From a checkpoint of a small encoder-decoder audio transcriber: decoder activation gelu.
Rows from block 2 of the audio encoder of a small encoder-decoder audio transcriber, named by matrix and row number. Rows with one number belong to one neuron. Each number is 500 + 50 x the weight over its row's rms, rounded and kept within 0 to 999. All counts start at 0. Numbers have three digits each.
After each neuron's rows are labels from the 100 clips, of 14848, where the neuron reaches its highest value: "top examples" is what is common among them. Only what is clearly more common there than usual is listed. The data: strings of digits, spoken by a formant synthesiser in many voices. In brackets: how many of the 100.
# fc1: MLP up (encoder.blocks.2.mlp.fc1.weight, 576x192), inputs 64-95
# fc2: MLP down (encoder.blocks.2.mlp.fc2.weight, 192x576, transposed), outputs 64-95

fc1.166:355482554540482343508504554554489563588409409465437479502492477476517556523515520533515492488497
fc2.166:555591501405420483516462411552472460446481451503479542441550506585539461452442523512548492512425
top examples: "six" (57); voice: deep voice (50); number of digits: 5 (46)

fc1.385:448529549576465432490413523550469541597428420492476487507484461469524481483505566481470485486440
fc2.385:550552552457543506596524530560538546443548511493559510498478602494628523455468521609428522454557
top examples: white noise (35); pink noise (35)

fc1.313:506452403577521509559558469537436515539452507430525412547497553480588459534498525416513457585485
fc2.313:515518482459493471526540526416465513508511464505458480522486491511523414570478471501575381567407
top examples: "seven" (100); last digit: seven (60); voice: child-like voice (51); first digit: seven (44)

fc1.23:528518383515561431507490478382514495551392454432336524558557518463605445577519548568447369526517
fc2.23:430460580486501423390424505584494428582507479465615558479474425443497512443456529519362510428479
top examples: "four" (72); last digit: four (26); first digit: nine (26)

fc1.252:488507399604503499604533464492416498560488570479458476456522635442528455529550547467594445545531
fc2.252:450437475428558420541523512482473499487460465507485526459403451514490473570432456481605390567461
top examples: "seven" (100); last digit: seven (57); voice: child-like voice (52); first digit: seven (35)

fc1.452:468469505597499489574495547500419627564455488496593408452449516435488543525466499429521432531488
fc2.452:472552567408567477581485568491562564400526491462526506401445576539531548535457417516536420493504
top examples: "six" (100); last digit: six (59); first digit: six (41)

fc1.180:537387364498442512451500467467443462514464554491520581487504461528492475537614553549528528500473
fc2.180:491531486469545538535431459416596435440570529529473496475421560494479538455431431430573479486557
top examples: "seven" (71); first digit: seven (59); number of digits: 5 (49)

fc1.557:474545494578499447528458563398502559546444490555422397575567541458541424462545483541557411484536
fc2.557:526425554566464498560514498566511483541454421512554425530520515577464516564478466542491548511532
top examples: pink noise (72); voice: child-like voice (56)

fc1.575:495435491604533466569501541514426525620479523488505486474548545512576480510489540470557444531520
fc2.575:476452573472473439468434521500541509513526505448459562514430461446492604504514488516448485488536
top examples: "seven" (100); last digit: seven (67); rumble (34)

fc1.518:515465526495504481460583552497449531541513492527551519513551548623524447501561569618453512456530
fc2.518:496514544530527526506540544492492494442565528516559476545463521512495571521446404448464476469480
top examples: "nine" (53); pink noise (46); first digit: nine (36)

fc1.226:450484466557453477560531480469477508573502517484535479564476550479554433596523539485523530502535
fc2.226:668547548460579596481444404483554468499509428536456546462442377592488445420516528488542502549566
top examples: "seven" (100); last digit: seven (97); number of digits: 5 (47)

fc1.434:570395451556443548533424521430443543493434492542469452554589522521554402410541606517536484506487
fc2.434:552530486456541515531575459434431530450562592530419448501460463508506513485481509450539535488479
top examples: pink noise (44); number of digits: 5 (41); white noise (30)

fc1.160:457466491487441501393405542449394533521489460527476537566597387535440412420573574550493506472473
fc2.160:464495538533593483273529507504607495497550461474482527528497239458516524575477480462514500531610
top examples: pink noise (50); rumble (32)

fc1.418:461416441569511362433530550479431606531476525442533414519582439505601381602479527449524486472516
fc2.418:555518502497456514479521545503433571531460449470508523439557427532515541512496462567440443498427
top examples: pink noise (53); white noise (42); number of digits: 5 (40); first digit: six (28)

fc1.61:447447435552420479617526447489460501608458493509499506445541556587545511502502511510554450535446
fc2.61:515532550584530465581428490462539444520562505570490505516410507443592483508410505541489475465556
top examples: "seven" (96); voice: child-like voice (63); number of digits: 5 (41)

fc1.443:478513502495417505412390496435430444529447459557417553545582407550469442400574545553545505471494
fc2.443:482510572482538492274543511516590465464589475488517559522480245482515527542450489496489551516587
top examples: reverberation (87); "nine" (58); "three" (52); first digit: three (35)

fc1.88:530414474602446458510457516488441552554431436493538424485571493525509420512557560498498468506499
fc2.88:523419533531618567570528547559501562502596549506549474491430539527491529555499507498551603501625
top examples: rumble (49); pink noise (45); whispered (31); first digit: eight (27)

fc1.143:532452414560564528609589473511479537546402462475449509434422520439584544571396416477585428570539
fc2.143:492513567411530542415464533498549453445552470456683557508486435396451391522498500424529519551465
top examples: "seven" (85); first digit: seven (45); last digit: seven (41)

fc1.229:428502506563443443524498486522425540624374442477470498573535509493539459552546555489525489543503
fc2.229:447450511494493497504531544595478491519539470486494488540574518555548468521507562467506617498529
top examples: rumble (54); "seven" (52); pink noise (31); first digit: seven (29)

fc1.344:417439496532408474488567611523445587546424452519530464598581498532572456574551535490538518556426
fc2.344:582565465426387596465452393408492414506456510566499521512538452494474359398547517488556494481439
top examples: reverberation (88); "seven" (70); first digit: seven (36); pink noise (32)

fc1.427:535453366510446506497498446478420460565440543521415487444512464523547479370637550573546473491473
fc2.427:481417492480540508557461439476554385450555544508509500549462576490519543470397464403473552510493
top examples: "seven" (71); first digit: seven (55); number of digits: 5 (40)

fc1.26:546524518527440556432385551446436513526493505569530503505517415564461435413547518517528458475446
fc2.26:466512552529581540304566508538601481451568465473508508494469249501449548538495515423562542559610
top examples: rumble (73)

fc1.310:416438496605472450455464580490391614536422501568491408510518432438499419443500570425612439456452
fc2.310:529587509450495577353564494474523557472593502508590504501516307487477492490503508589485517511554
top examples: rumble (57); pink noise (37)

fc1.455:474487472508439499494478513507471577579543534476590563446455521523495473507492460543483488542466
fc2.455:508449498520544492577552472498527423505490444547478557506449520560481526405557437509552522556595
top examples: "six" (92); last digit: six (47); first digit: six (40); clipping (28)

fc1.104:425434520544451518429435556492424555527446427589447519570581423501403449457533560535514466478484
fc2.104:490526524517598522266518462507576478487555462461534538507471222440490507555448488505524500570608
top examples: rumble (68); whispered (26)

fc1.141:505456406584524519580567484539455531537450524440537417508502581465562457534486533411518444585488
fc2.141:516502481462490471513557526421468516491517465501468498529492468512523431594471459499569382573411
top examples: "seven" (100); last digit: seven (53); first digit: seven (46)

fc1.429:433442429576495482474529447490455502592384460460450474506505411475579444481535552468469476491447
fc2.429:503482545516525550515534504612567475495536531542538508435557540515446547470466433510464604411557
top examples: "seven" (67); reverberation (67); first digit: six (29)

fc1.484:480370468576444512448555576455446576543481525508455431599499461529556494545549456508565505499445
fc2.484:587538501412425488562465469409571551411529561494486458531574524462473489457386536493432462490480
top examples: number of digits: 5 (47); pink noise (39); clipping (34); white noise (31)

fc1.182:501444482618467481518437566460404613517437511576446351477564490477500459488570548460578428490477
fc2.182:527572460508581564376518427454535515439507509500555466427484340551414484501501473520538452542583
top examples: voice: child-like voice (60); pink noise (57)

fc1.159:487475419562494489537583488505422488564480550420494443481507600511591477548530513428581466531454
fc2.159:462544487448483400527512512476476510494447428467439487458474441537506466555452466498540365558397
top examples: "seven" (100); last digit: seven (73); first digit: seven (57)

fc1.324:474441508568456516511421546498509561554488484518520505506521480480508462418504562519453495487461
fc2.324:521605490387473511523544459468499513449477465513424518463414488642511504553563417507648433539500
top examples: white noise (61); first digit: zero (34); pink noise (29)

fc1.341:511467456559469474546492511484464553550488525576447495568570562538578477448633589521545520472548
fc2.341:544494499539466469549350479504482550519549506544595515437594484525501495462552522530397499515520
top examples: "seven" (87); last digit: seven (84); number of digits: 5 (62); pink noise (31)